config = dict(
    questions_per_image=8,
    fusion_encoder_mlp_ratio=4,
    fusion_encoder_parallel_block=False,
)
Rows from block 2 of the fusion encoder of a small model that answers yes/no questions on an image's attributes, named by matrix and row number. Rows with one number belong to one neuron. Each number is 500 + 25 x the weight over its row's rms, rounded and kept within 0 to 999. All counts start at 0. Numbers have three digits each.
After each neuron's rows are labels from the 100 texts, of 14848, where the neuron reaches its highest value: "fires on" is the input token at the peak. Only what is clearly more common there than usual is listed. The data: made-up road signs on poles.
# fc1: MLP up (fusion_encoder.blocks.2.mlp.fc1.weight, 768x192), inputs 0-95
# fc2: MLP down (fusion_encoder.blocks.2.mlp.fc2.weight, 192x768, transposed), outputs 0-95

fc1.529:527542496514490516519481503457470508481476566476498463491487525462470512519550477493517502508522488552466472428508506450516464496539510522526490514510518498506553566491478509537546537483463521510485455457479480456541534506491493494509493495495492511481490493494518491489512505498480551520
fc2.529:566526458461509548528437468480463544526503486496506477495478509470521475476505486539476493516515532531521489514514501539454553513519501492486467515488521499524470539486505487500494495538479509462478499487490487506502516493507533478484479510504560501511507532494518498495504473505517473494
fires on: "grey face"; "brown face"; "blue face"

fc1.707:460511472531501456465519499482423524515521494499506532510475501517425507458503537482489459506533527520485481470463487466560511486495488475502524531502496489477492536487490523488530496523475547533502460509492491481498492528520521526462473486475510475514496478532554464510525521521469461464
fc2.707:524466529477505507500481516489517461564510491497472529476530474486511504525519527541528485499503543467464467485498487498467491487521533480548486495519511530484513452535492486510492499508493519474452511557494471472483512492525480512512511539537491559500500490532492516477469520485506502488
fires on: "circle sign"

fc1.499:537511480510503531510480540468495501521505505513487487478511466460438491488499515504482481520502519490495528458485495517472505472476466503488481501494499552489481478472532479521520511509554480522524500514497522525515559491521460495488533494495563517494509542468567467499482453507516457483
fc2.499:480500480536509494507513483520493537486516457490550499543528525506526509501472512509530493488515488457509459478505522476482469461462500526534491490486513436479505513510523498513532517499492475514527502483531501474518475500435531484492461519504457513489500550508485496482481507507462458487
fires on: "grey face"; "bar"; "black face"

fc1.74:479497505491507520517530519488508537521492498477550460466507516567485494558487464492475509536498514459456514535507504539506484463498529495503499462478497539488527520486506501540521500555472527471507546529495498466498516495517466488516478444458478527510542514526522538506518486493537514454
fc2.74:527481506484561507516510511489498460498494533527491498507523516526516491432491545483523490470487517480483538470513480496461498532507479475476520542505464492495490529487473481477499521482502553486508515466508528526502489503466446481498482515490521502474546510436501503421482479499518454543
fires on: "arrow left"; "bar"; "grey face"; "green face"

fc1.369:502554495493518496473498506455480506517541497515489496515540530521477543530480512467505484487515503539542492512495499473488487448522477486534489532504467518519470517466508499463492470472510425585452522449475479507476506471517498500518507454528496515511491475504484465492489510496492490531
fc2.369:524479516514494530544547476567472500511492472490528485466445503513497495504464486460463463498517514521482499509514475473509481514532459483486509501479484532460530452541481467515469511520547523488516480499500455496527505498511469511543492503516485488484466516519512501523499493559529491519
fires on: "pentagon sign"

fc1.627:486490507522511569492482519475467506470462527490479520447509471457485499529508531499540502532540496518494507508489473447511493460526520486513522516558492500518536520465523480502553478503525535512513484473440501465507499508521512495514475479489519502520480493502495493490490521520514526498
fc2.627:548507521503491483528484496489514534524495547461491456490476486471476496544579535498462506476482552507486539464541474494507502543546517535465520495447527479524478453479483499483499482507487511492532485503501480464490502501500474535453542527484506470538562484470518488497495503506473482530
fires on: "grey face"; "purple face"

fc1.349:506434495511489522519496495486516548520521508441456487468465486515469525517505513514506484488523518463550486533535508554499515531500484503513493504489507487503533553497471558487476509465494500511484506504492480499493521486519505521534497488526512486535534532465504508545446443492468520489
fc2.349:492532516495498473463508486477479498480485532492486501546537522486543441503518500504510536520520497496478507454479504475504551462500461544513526479511489501512464573526501531539491512467498518477478491476498520523494485496525548481511505483461446530502504508500455522517532473471466478475
fires on: "hexagon sign"

fc1.743:489455508527482505492528509473547497481509542483495537518490475455486468499485501526505471513453540457466464485482537445518510531482547524523520469521499509509477534542494476520513473470460511506489504512495523541454533528491516508493498490498539462530528499509508512524516466498495492509
fc2.743:526491519520486498494505436514508513508501448512518491500500495497520495513492479531524510516529515498564504530489492497455475484500525457515505505501552474536475519476531559487503523493507535501510468501520536450497474472455513523507503485517534495521491512500490521487501537470497508481
fires on: "hexagon sign"

fc1.204:547538420528525510500504537510478532480530476513512548501481456496499559498504485546453481485489495564497491503475508477503442473504531485484493504459503500485510501530473483489520493505443521520527542532508483502535482514453464521468464462490539518500524497462469467499537473534495490485
fc2.204:455509501492466466474447489480535494466539568480541491500497504522505474510540514542490511469452500466489471456494487526525531461507500486528526461499510500479529525534540526512497465464529509516504471455496499505502478445468447466541503542480522522532515481520494486469506486469510475510
fires on: "arrow left"; "grey rim"; "bar"; "orange rim"

fc1.359:477475462500556538533538514460471510515495515464508455514514501508503487532477448512488463488530537496489509534534527496492480505528508482473488505503475519499473533462488531441539489503506513486494497500472521493487490511473471514496494502526535469513530525479495492507508475494514504440
fc2.359:507535486476473469457492515514532489490498482528493489471522502516516521525481516491519466493455447484480494504470524517471513491451519444487494451527447508463547511486515515490530522502532488502495523511550517501521469497511492480453496518474492491490485482506469457516514463487560498484
fires on: "blue face"; "pink face"; "grey face"

fc1.121:527501500490492484549490517496430524569563535513493493488488527500489468478501514503535461462498511503489518514475495477502517536498484491508521501485477509486465527495494515494502472483546478551477492489502511518515517506523505517454512507501499492487527471479505459494507476529487536520
fc2.121:495484490506516526461504526520500506559426547511477494532485475490539539461524472477439449524468508457491503519474529479475504470478474492494515545510530552518489521511535483492499470508481482497494485528466511509545487507533495483509510461508507489490502475520484501515543483543544478523
fires on: "hexagon sign"; "pentagon sign"

fc1.179:521536554505515476491491505479499488494465465497528509566464503488526454466514484523492488524536510468492457484501516504472526479533495480510448455489479497499463468491512476497446511546478495516476522520511447523491532510494496474502507523512496444504437496552501483529555461541519484535
fc2.179:511493520463505471542547470507479480523534466503477471463451495473499517519501549493516468489521506508524482479493497485522465496478490514505502494480466521509491489464507513488530500517515496505472487534508517526504539536486448451507479489516535483527514453504537473516502509488500498502
fires on: "square sign"

fc1.127:503490490514495541496490494497490496485476514477536477469547534514507514499488505483502536498486484493487474469485520493473478502500513508493422507493484494496539488451518471537452528533482494500527480505485461556541513503494547541521521446491544517539529506513525521472481525428467486523
fc2.127:550491487508484507486496554463451467519495508445520476491479519476492486449503467497504507504526470499478517463492523531496473467521454512530478482487507486519529517507491481525496491492468530499500515435530468478517487504471508471510502516519545527471558485524525515515420508491485477516
fires on: "grey face"

fc1.670:518515509518509471506489523503495536485473469481527464521494501519523487494541511478441471518531512513525503539518470471478498538485549470539445499490517520487472500465519508515510537499503463526507502550540492492496508504514462517469461484531530506474562480534532502520474511501499497527
fc2.670:492473550423540521497529491492574480502484487530466537477499506490512528491477521501461492549447484518522496476509522475524477466508450495496514476504514520505509495488538515515492486485548515497483529525535500506512476520490493472490487508470462510504501501479500478489510546517496503497
fires on: "hexagon sign"; "square sign"

fc1.304:552491522508531494547552550505468478531527467501487474534506532500455487469521508507532451523490491516465486470491480465515482497454472552494523477509491493532506466502486517485525497501494454550491508480519473494554518472525437507482505537505501538483506510501491517487509464518462512472
fc2.304:476520530533513512503506480503495481501487516486520516477475482473502494496481544531423482478501531484498514540558484505465490451540482521497470506493523505478494522456522492526450471510498512525498547543529479526449512535496479502465522497493511466492503484433514463462485566547488489527
fires on: "square sign"; "circle sign"

fc1.495:475493500485507446518460459481470528482525517507474510496544518517520539495497491525531555469507487498498476509501463475519496442531466505476500491511426510480515492498532523492532483499482533497531510508493517492520517500438516436525497527487471461513490487446497531520482482489494551479
fc2.495:510482517467483538500531504531541457493517504494490477501515511494472542481550513498481481504451494494501496511499500491517504521483524517504527535510513532468505506540489459508479517473525469529526542517471501492527525491499472488511499420432473514499499487468530508509514481538544478505
fires on: "arrow left"; "crescent"; "star"; "cross"

fc1.75:490515498452528498487502496534492491536476475477492538546473512442483483525497527551487528545429534514549506509508517475487482515552481488488505500496517494465486512500519473530460481489520562472521463529514484441500507534485501506438522507487511510496489498507495500460509505497480510527
fc2.75:513469478488471457512508499455497498513548505536495523481502481485506498486490475512523509502491460474437496493494522508507541475510488517483490495482498469513520514525470489527557540523478451511504484505472492500423506526545494511571482506554534552469496463487521539537483488476479521479
fires on: "R"; "drop"; "star"; "&"

fc1.690:506457478528461501539510502475582519498497521467509491539491449500477494496460487519457462532507511492478463518533511551523498510510510485513481484490532493530514508492508563490542521490540476515490503510492461503541480479495501518526509532516468444503523482501523505503513458490508518525
fc2.690:497512529473497441460468509507529543535550511510501480484499466506507491509500496494506485484502517525511511569475445497483510467472504512517489510470501510506456510473524503537507523488533551512495512500536476524511501511515503519482506487491491471475506517548501493569492506518478490472
fires on: "hexagon sign"

fc1.98:514501507480478465520464523483542502524523472493517483502514536505482495481534521509480515455477489502500533514505488532521488519487510540510508519510496475519509524531501457567527545511506489525483535514484510468510524487470538455514488485527465509517492498478476522471486511574500474490
fc2.98:507490504544509557464512506490473470457536489468499541493515512524528500544496494540498494495498490501491522479437491555493523501510518479501572515433490475499517497486553494502501479504505502498485489525477508503495496490470495516495515458482529489488474495466518473517474520447499450505
fires on: "arrow left"; "H"; "A"

fc1.412:469498503512520512475469494504478521485518499443525477453507516537514474481512531525538529433502475503521513468523523515490472510485535467521499483442497512476489465566482524510476527508488530540540501497502495518529544557552492545468494507553488506487489469521516478508493452501501456514
fc2.412:491472529496529448500495552493517477514494515555505512581495429478508476491540518464512491510524524505545519520470544507509507521492534490527485513487463467469501469500508455449525508469486500493462445500555492481497462479479457466488502462524536540520505539512501495550532500514480499514
fires on: "pentagon sign"; "triangle sign"

fc1.55:487546501499487483500510504504481515501544523479479452501502512475479478531496502527504525489522547449482492475463508454506490532457474503559507475515487527480516491518534449526477492478501490507484454476531522513546521495490479534480536517482466513539499531489508538512489517486510519545
fc2.55:541508498465497506469501518478500481493485518492503513508509483461500490550479478480556524557494447490487523433561525516479479484459482526494526493545542524529548517466486501554493522489493517445485498462543525517484501528494482514522519472494491487567528497478496456482510519520491498499
fires on: "grey face"; "teal face"; "yellow face"; "blue face"

fc1.578:507484495457508479499514466458472466533515524534513508483509521463487505502504562476500504536493497492490521471519531521558500538509495513502545518499510518496478555494531515513480505525449504485490502475498497466483516525524521452538488512491499518453542495534493508513532530468479498523
fc2.578:493478491477541468502471518514519535485506491508495493544466475504479455519490492523473473488511486459551498538472458467501531532520472510507486430530484492521524501479502463503482453512500474469518542475498492496522517499517482483478490515504472533497530499507479480494454488522508498484
fires on: "heart"

fc1.436:490500507494528501492499520495495511527468513489509493495483512511494519477482452499526529543497431490464495528480526499511461539504484480536461513461529495486485485475493514515476484494477506514494496470510529541485514542489470502480492466497523502481515529536531490513529568510453502492
fc2.436:524562479497485489502533491536524521520532489500535493517525484501513515461554521535491523483534518526483494463490505507462497474503485485499463498538418506550479494498503460528522489487539521455509478536458527515508514451484531510516511541463512505539483485478501485532468459481474505530
fires on: "struck through"

fc1.137:525483509517497493485481522548499506501493497489489493508538489536446478540498553494519525498484530487480523508489459494511466498492480514523500495494490502536480510489504460467479509472522516522513493501507530431477539521506528526468539458501506473528520465469462484534496505471505464536
fc2.137:503466465459490411520531491480464469491456534507534515487490518528485471526524480471532503527522469482466526496499500525458532512511497531490571526538483459509525532537465472509497494473500506533544468524534470505518546511488478496543533523505523510485481508445497489507496521476506543504
fires on: "orange face"; "brown face"; "black face"; "white face"

fc1.58:504506444518542498473470463494502512532499517502485484521541504495455466512491471446514480528497475507532505547488526519500517484496513469504481466488528533506485478495554521517541521481487534522483490455539511478493478479466487539524499503531447536508531459510449497507505452476519520520
fc2.58:475460526464525487478510498493510530517485519500487474462518481486538506498510504527502480527546538480516500519493498511517557501488436541504510474549501473523542513499518502525500477517507536512472491501508451508500511466522508502493491547501481494508513518519476537503541515514490463488
fires on: "square sign"

fc1.392:487509499493508547494486474517522460465468554500494431529516538467500501501495485533482474497478496516514456504498468519528500449541522507520488489516547493509438466482511495483489481527551476486467505510459491484532526539528519507519530522524503489539470490504493478513510475527484513522
fc2.392:503470507491510435487469480528494514502492520484549525504435492525429507468515477485466538516512492501483523524507494472483444512497495496483506484491490513420503479489495470513506493505451474527496483508526467536493476473503526526502490468509521498528489454547532507474473532479493487506
fires on: "arrow left"; "triangle sign"

fc1.256:519554512484521547465484503493506530504483523473481457499524499533523553472459502474500495467484466531531495511512495496496458482488532512498476517503517510555479467512479502539507533506515484530481475498511509474477479503488499490511516495468489470520500446466483517477526497538486530522
fc2.256:441472496514518509512529472519474518505497503519500539536478468502463501532575526490500473448494506465506502518481457486473504508526527514524494503496507545499505505484530490507498503522499501519489504504540524463489503475449485483479491556510534527514535532510489513507490468525516498510
fires on: "heart"; "ring"; "H"; "T"

fc1.427:493544526468490483481512483474495457541510494461429522488510477499549519536530535506539548471520493514481508489426495530503490473522465502509512504458455473522506456516490499536510489474501516497526553492511530538468564500458496494521535504523488506499477501496505513478480499502503496500
fc2.427:474459503482516506517518557514503508461470460513515550500497519503534522543490499501446480538520506491482485532537522474486501457539573504484529522513529465511512488506507495488462524477501468545475487497453482489511489506505510491489438475496501475496518501469505476501521502502472511519
fires on: "R"; "arrow right"

fc1.473:521455495536471472524487520532469511506503490466503489538500453487484502491502546438532508525480460526492487496479464458553482538512528530551497520510487450522510494507508514460481487479477483506490516519526477477522539508530490528521483470483490499488506502451475511478495517473548493478
fc2.473:491488521500522481479472492508472510499489515556526511489514524513481501443468529479518496500509470472497517488501492528430510502515458479476512499524480494571506504492519476508537488515492508503527522535512497485474473533529513542494525526471500511505517447494428505487515532519529493511
fires on: "orange face"; "red face"; "yellow face"

fc1.638:485522488531476514504504509462524519476454518482512511499505506451505530462513486531563516510498487511495512482475535515507509481490541469515469490515490477486512480455509466508511500501476478511496495482479501482522515473539539495504502491481528505528458514500450523507535519419508489505
fc2.638:506496508520469533491455514463529465525515505482480485490481562494459486493478497458440460532508510491506509472495495477503493476555472485489494508483498515526498512495444482529505471515467487502492526462513489506498476514468445458468525488478534509494530494505543489517473490487531493506
fires on: "grey face"; "circle sign"

fc1.120:526532462514516495506474502514512528524453471488527486517519470500470500533491499527484480485519514566486479500515512528496508519437501533461523495538460508515522487508504500514489506508518498541457518481500535517472477527492476521485523508496477511478513491453533516513525465475492490506
fc2.120:430517507470467485545498513486495527537503514480471520543507505515498522538499522485487499453512516487560512487490512526490454504510512495520492458538499500468511523502532478448526530488499536489543502509487527507510555481510525486513468483476484500526464544516499494498502503503497489511
fires on: "grey rim"

fc1.728:465480502520470487503501508548483484486569502465528481487497515545485497510526480524480493495471463466471469464479493532473513480491494500502465512495512443484485462527479518507520565513517499486549467511516544520522519499532545502543513493479498467504492555511462531501475493503479534499
fc2.728:539533466514496483494520482484501505509463492520514526502510464559482518487530448531501513500487525503479512530517509532527477541506507474514506507493465475498482508469495478500525509480486539513478511487449498524555489469492526516508503492493471511499513496444525491528518523502486552475
fires on: "struck through"

fc1.717:485511536477478457503528501473492473490520480502499494487492535490479495454474534485504490509512505489510527472483520498510508552475496546465464492480484551558465555512553497539495514503506513479531495480517513486511526500516548451514530524462524499526497511483496503506477504470503505516
fc2.717:525489458487498499445483500496481531498447540511484498495480486501502502476487513509473438489511480457510497495535518461468536504461526530509480462543511490526491507489524540501442496544492481487496547504476513474507507486538508484560474518483515481548544515537438494535478515506513506505
fires on: "heart"

fc1.130:518493492508549468500526486493489488493530511513492516513536506499491476454532514502519494507517524495482473544488480505495523455494522486529442456505480474551497457502490494463471511490566542477467508524526512543495521500543462469492461490513505462540455517512441439510587528521480533516
fc2.130:533486519477485497524522517495489475481466455504464487497459503511553535524504507500476502503505508462493450475466475525506489486505479509469484481460519509526472474499463487482532520515519484480489500517471489503508496520470470464526472461490527462515538501491514512510505551487529469534
fires on: "pentagon sign"; "square sign"

fc1.442:474521526517453517508566498501485463518470474505553502443481508537532517476484502467506473537439477504514539484521498477520483465505495476515494457540479459492525484522461510482489501500499515495510492524495479459480513491481506491459535536519502484466491532455479530503493519537502518490
fc2.442:468523461497476480468499517492516507463513536485504536495470523538509485527509455486493499454479529529491509537554503510489473508491499482519513499474453508519479504490497511513520529540526456523531511499530517539495515494484473529537494507482518467487497540473511459533446514489523483512
fires on: "circle sign"; "triangle sign"

fc1.324:480535491479519521475574490463504473530547487504481490494504491491529493517487492500490531530428478510476507517452501495536518549468527522476472524496460484490513535525506554545478512484481509492512485522559532480477513536487514476512514491513523497548550472499527503513538497510508485513
fc2.324:515485513535500484530461506448507508523460530530510495511541500527505482485506485498492509499514472517501538478503505545523525481534502476500496497511528489505465479435529498505499532530567479530476493502511522539505503531518495482498536496499523462487522454502477560486464512519498460475
fires on: "circle sign"; "brown rim"

fc1.683:537519485462486548484518505487535495493478489502502555516489515492504476532523525521513482529473504493473495543470484552502526519508461477493482529501503471473458491490484527469513511499503499504525493489461450465516486485503531524510511468511495514485454466513493482483482514506518513509
fc2.683:489509487473473487525522472499477463502508511538441511498538497514447535506529499483496415533479492496498497489497554442462508489496502492502498491506441474511508526506495508513477531494501558557473488508456454499522482525462575541523523510452482495493518512476511483505535469483513474475
fires on: "struck through"; "T"; "B"; "arrow up"

fc1.64:481510470497494531445459499537505449511538535511467502516487518464530527512490516543560522496497484486505489564513557452531485492495499481531484487516472530462499491503503456516507497508503526528560518562498490506481462513474492494509493521505492479475487513490478491517500516505535503505
fc2.64:513502506417556483503499505521507499487525473517521532540512541527493473480527523461481456525481493519537481466464443501469527458567489514476518487474518474496523445476516504510482535529525474528482531447481477506481547483474478496486540494476493511516497506494512539448524504536549456495
fires on: "arrow left"; "crescent"; "E"; "P"

fc1.523:556517526544520525517418474467480519489458523463510485498520498512505500517499461518479529518488498488470504508491512504497496465514487480495486502485475524459523520480524474492500534546498515511540451463476478525538467515526536504501515458503507526551521465492525498493532478471475491516
fc2.523:471441482549468534512520508432470489531514541556485474521462532519543454486499481488480525521484501501507529487470520525493521443536506531523467493546508484531501521489491505499496487467496508469500467446477471499502521453460492500488550511521500457481533534485516468478484506510471546510
fires on: "orange face"; "red face"

fc1.397:476485512479482524463529508510464527503500507496510497519512508500490527495464493487474463452502519520520482536465502543562477493497496553527529524528470476492486497499504493528481488511487500502499488458493529502498516511511499518536503496472453481513472464486495447489490502515524518507
fc2.397:466474473489485490510509485495491464520483553502489497462512496548486519505465497485510503482477485479522502479484465501492512533509491506472480456476477508514464502472485505487478507512493506471469540530506490525532519471479544498497493503478516468518532534504496531458456496529464512512
fires on: "heart"; "arrow right"; "purple face"; "drop"

fc1.134:483481515464505465526434491491470535491467540487506509478456493492493506456487504512523502487508469509538542508517565524515503516478504542511486499474527496499500527524517499510504500516500466489480487500503459511490564532521550478508537506480505479518489480524507512529493481458479495502
fc2.134:494450512460494530493506498516500532531512531511531514486468509483449481520468514506448472492463453437521466527513500485484528538504550532520471461516517525499522473509492501468508466519498488470494528504460479467441487470532502510522470510475485497511518476537485471551500541514478501514
fires on: "heart"

fc1.732:557479487481499523500511519440483524453491524547445450480521487494502505526496486497514530492483519517483488514504536496523495531475499486510486438505522493485541542491534523481496496467493520508508439471492478520542475488508493574458485485499517482505518484517508540485501472476462507499
fc2.732:529492495553516526474459488516538440539487500495482497517439495467512471459509469479505488465498500504494508498497503522472527494509460522519477529511494492526472510481460490527508510528480534493482527506515490501564490551489503452497494523494519535487537531499509494536458497508487512494
fires on: "orange face"; "grey face"

fc1.274:483515476473466523533529500499534478497524518520473515512472555513473536485466426552530490491516511531511496476496481519481491510483515516491536506487505511476448533507464497470512489511462512455497498453466510519509521501460552480454446519498510463501514482535457496503513480493499453517
fc2.274:478538508539485476526442491468474462506487515482509547463504523512507505500507545489477459480503521450488515525484522516479445515476484485544514470492509476468534485524478572536497525461489530548508520506495481497494489500499510506521504509508507520503528499488523492451445503530517504535
fires on: "struck through"; "orange rim"; "grey rim"

fc1.172:541535490488486501510484511498516542512505490462455478559492530538539579478485483483508485517500539496480517477502481514491509519498508534538499480516516532463491460516472503494490529494501470489530541461490527493469489512500469482469498480506522514476507501507536503454496469482451503562
fc2.172:520496444479504469524522487487517506517507519503471514536482510526471500492482520544476515494480522509500527461484491471551534474518553528484510529495517510469491491535477503498483495464502516487471545465511526519527477500481495508539467473494485529486509510518544481529453486473482509567
fires on: "grey rim"; "black rim"; "teal rim"; "orange rim"

fc1.591:442491509469531503461513540507502569460479494477513519522533477492496538532483498475530538507484500504535484465535526470491492470496482538475488455462498487480503449523468532526495500492549490509501523493511500477508484508510482500515486495487533519504475476567473467502463527480561488513
fc2.591:529516513478490485517506532497483427518492441477503532494538489532500522493508469504482461534549473501508494491507451528518493495486503474471514530492491466500533497519474467472540484541471532488514519506498542471521526506544471504523493521479492483478531499511490493525498540533415509510
fires on: "R"; "crescent"

fc1.566:529491452496522494520458528542506492503518484513537497509467518490462504537481442493470470506498524518483488488489476476502483489482485536482472511488470489479499521498543535528524533542492464479563467480537493521517540480495476516539504501500557453537440473488544505474477523501512479527
fc2.566:531451469479473485487520530464482487491472531526476467566543504501474562501508509491463533503499520514533511509438507474527487496496468463488488497530500512554452477488508534540478497532504523508489462507501529501525507525519489541471472478488474511488525508480530512515491513462500523478
fires on: "square sign"; "circle sign"; "arrow right"

fc1.28:517539490522488524492533526517488525494537538521468524512526536487469514470495518535528514548520475478503486543487505533488508485524515473512501490533522506569469478485456496501470527446485493510506500511515479494522512501504512466521464486478486506519467500488486455503492482503549493504
fc2.28:498462518452504472464512454505517478470466480498492471523498468497495509548502468500452515502495534553508502473484541474478508519537487548485487465508472525487519474513484481528525531524484516455504509552457489518497523510470499538550478537477532476545467409470527507503520529493525466503
fires on: "struck through"; "hexagon sign"

fc1.182:488561516480508536483482498454508511491485515531493487519509518469516498531514501498547505481545514517491486503455497530507495544525505532513488494516493531510506546505510453493519511514505503527513495473496493497515515497461530492472542480529490490521522501489524544478476492448472526534
fc2.182:567481489508464514507527548497491496497523490472527468487486509479488490473508449485505497512471473470494512523514520474536482465528511510500468470504514492527534511433478505517465525480475503444469484446525486518549514480494479526464525496524541484515528463485485482462461522476510475489
fires on: "grey face"

fc1.209:509558529476497499526543438501489479509521466507490524501495492509530477521455496454525472489507506488474469522509494499487472480540551489497459493516480529536474479480468472514490489535546480492499552520465439482476516519522462507517494505490490519554463451582495477523555516507474483491
fc2.209:523436468513503435529539526463501454523508494529485495489444484494509526507506498505466494510492516485508468495469486480495507498543481487527503507478478517482466512484469511461479520505541518485503485480537486513514478477477488491528476505494521458498481483435510499492531512506544492517
fires on: "pentagon sign"; "triangle sign"

fc1.186:481481476514479517500540497507494531521491514473480515480518514521473543483504473492514486539466476512420453550482490491520505519491465509546506511489517490539501487538475505507544486506451553517488506489509526553563506517506513499527471473489478516471497501502515526502484504510506496485
fc2.186:490517533496482454476515508511487520511484498516490504465525501517518545498544479509450461513530497458476485509494483484473491493516498495515512522522500479503508487506464523520522519455530532468495501469479510532552482464491549489551529496490519496481468476448511526550515508495487481483
fires on: "struck through"

fc1.567:507517502527543496531513535549518564462479479479515498491512510475500496499484444480524472490547508523495463493521453508495458519475523467472489508525519499501456466506449422428531492518462511499519497539553503499491486479471522525495528461507483496515527493510538488462504491498477502512
fc2.567:457501501473494501473501480496525478459491487487522467536535514516557463506536504502530532478524461432459476489541497482493460444486500525487535518484489530496513540492550513476456499489550531507523480520514497487535509494516486493521444513484490503474506501479459483477520468485486461496
fires on: "heart"; "drop"

fc1.415:511511497452524483494509546500507491552537477444555486514544512444474462499476490464510497502487549498495457495541476500532472489510491502480513513494491515520496486491462496471477477507472482524501479483486497487525508486513481503474505522537484495465500453444545515531481494537469472555
fc2.415:486513504528450512520462497520488528478529556547538481502523525533509537487504537470527551492510489495519535501463533498501541496507471512524457447477449517508504484508495483492512528487450508491472493532516515479453471476516497487520440553496482525501483485483472502534505516501509506481
fires on: "orange face"; "green face"; "yellow face"

fc1.199:507560499502517519515532492499507519488505466532488513496447525460507504513501519489492467458500499497476493485515499487500524493504473563545522467494483537465476497518474508486489495506545525463497520520493486491534504474429478513515486452476491484510527499521486482523597452480516490492
fc2.199:493504516488531481471564502475526478532501459469498519466496499478470500490480501497527529484478540527510506490507478490473476476487492467519509449511484510508482482498521512506489483454506521478490487487501500472506489490535497590520497520487547472510467498447528532538470536477483480441
fires on: "square sign"; "hexagon sign"

fc1.528:511510489511505559495468484431477514469466520488492479472500512479477462499499509471503499527493483519428472531462506489474476495481510524519482507529507509470554515475527502519515538513531538495492474510489477504530468519513495544514480464508467512523523504532522537461519499442464486530
fc2.528:520492509495479545511467464496495526562481488498504484498445507471537420500502491486518492475495542520522491491535479536475497446544502511551498482482515495526500521467501463508464484515452516474499520451486478523508499491497530483492509491526531534498531512517477555485482483493474531463
fires on: "blue face"; "grey face"

fc1.498:485498482522506499520531462497491514507503533512509506484510498509501520497489479483527495526480504444487505462472453502488523429506518524496484506455502519510531480517515449505523545498507523506541501547513503446480484510424484483508559493503544515496500495506505482497519460522457518521
fc2.498:511494501520515518485496500497514511455465509512539489501480550532506480492511499525519468504491488500485471528515483505500466498494489514518519492511501538504511499519518528503482477496512507514500487541538484496458521490493456505466449512480442449484480496447539514479479444503471494472
fires on: "heart"; "bar"; "70"; "ring"

fc1.178:509543520478483472466515521517525481520482504520504504480489504466501516528476587516512468485481434534500528467512455538513480538494500513505491515494525490495476523492512518540497532496480499490521520477525497525485471527535474502511512480530507523492492493492505490455500523469530494497
fc2.178:534494485507519518478516481519521500477497509510540485484521481488508512470499460486502501489493489451490506495481476513500530502495507500450521517528530495485559523540522525491539514512491514489502481472481528477498503515468481500497512502512508532527494484503493481525475508535515479441
fires on: "arrow left"; "70"; "?"

fc1.757:501527515467492487516523442511486499509478500454482440509481524479496489511536523525521483487473496529495452552462514461493511485495485513478533476535443456496533501504514506486522562518505517473467517510504516503466470526543465513510479501479559497488451482529492512526518518497488502502
fc2.757:482493487482518465504520474502562519541479507490474504495527500454510506477503477508525482523460510508496522529501510479512489444502471485491485507466500464493524504466482483497480552518521483506531471512468472498520535462510511504507457507540491491502504505511457520476570527522448460516
fires on: "R"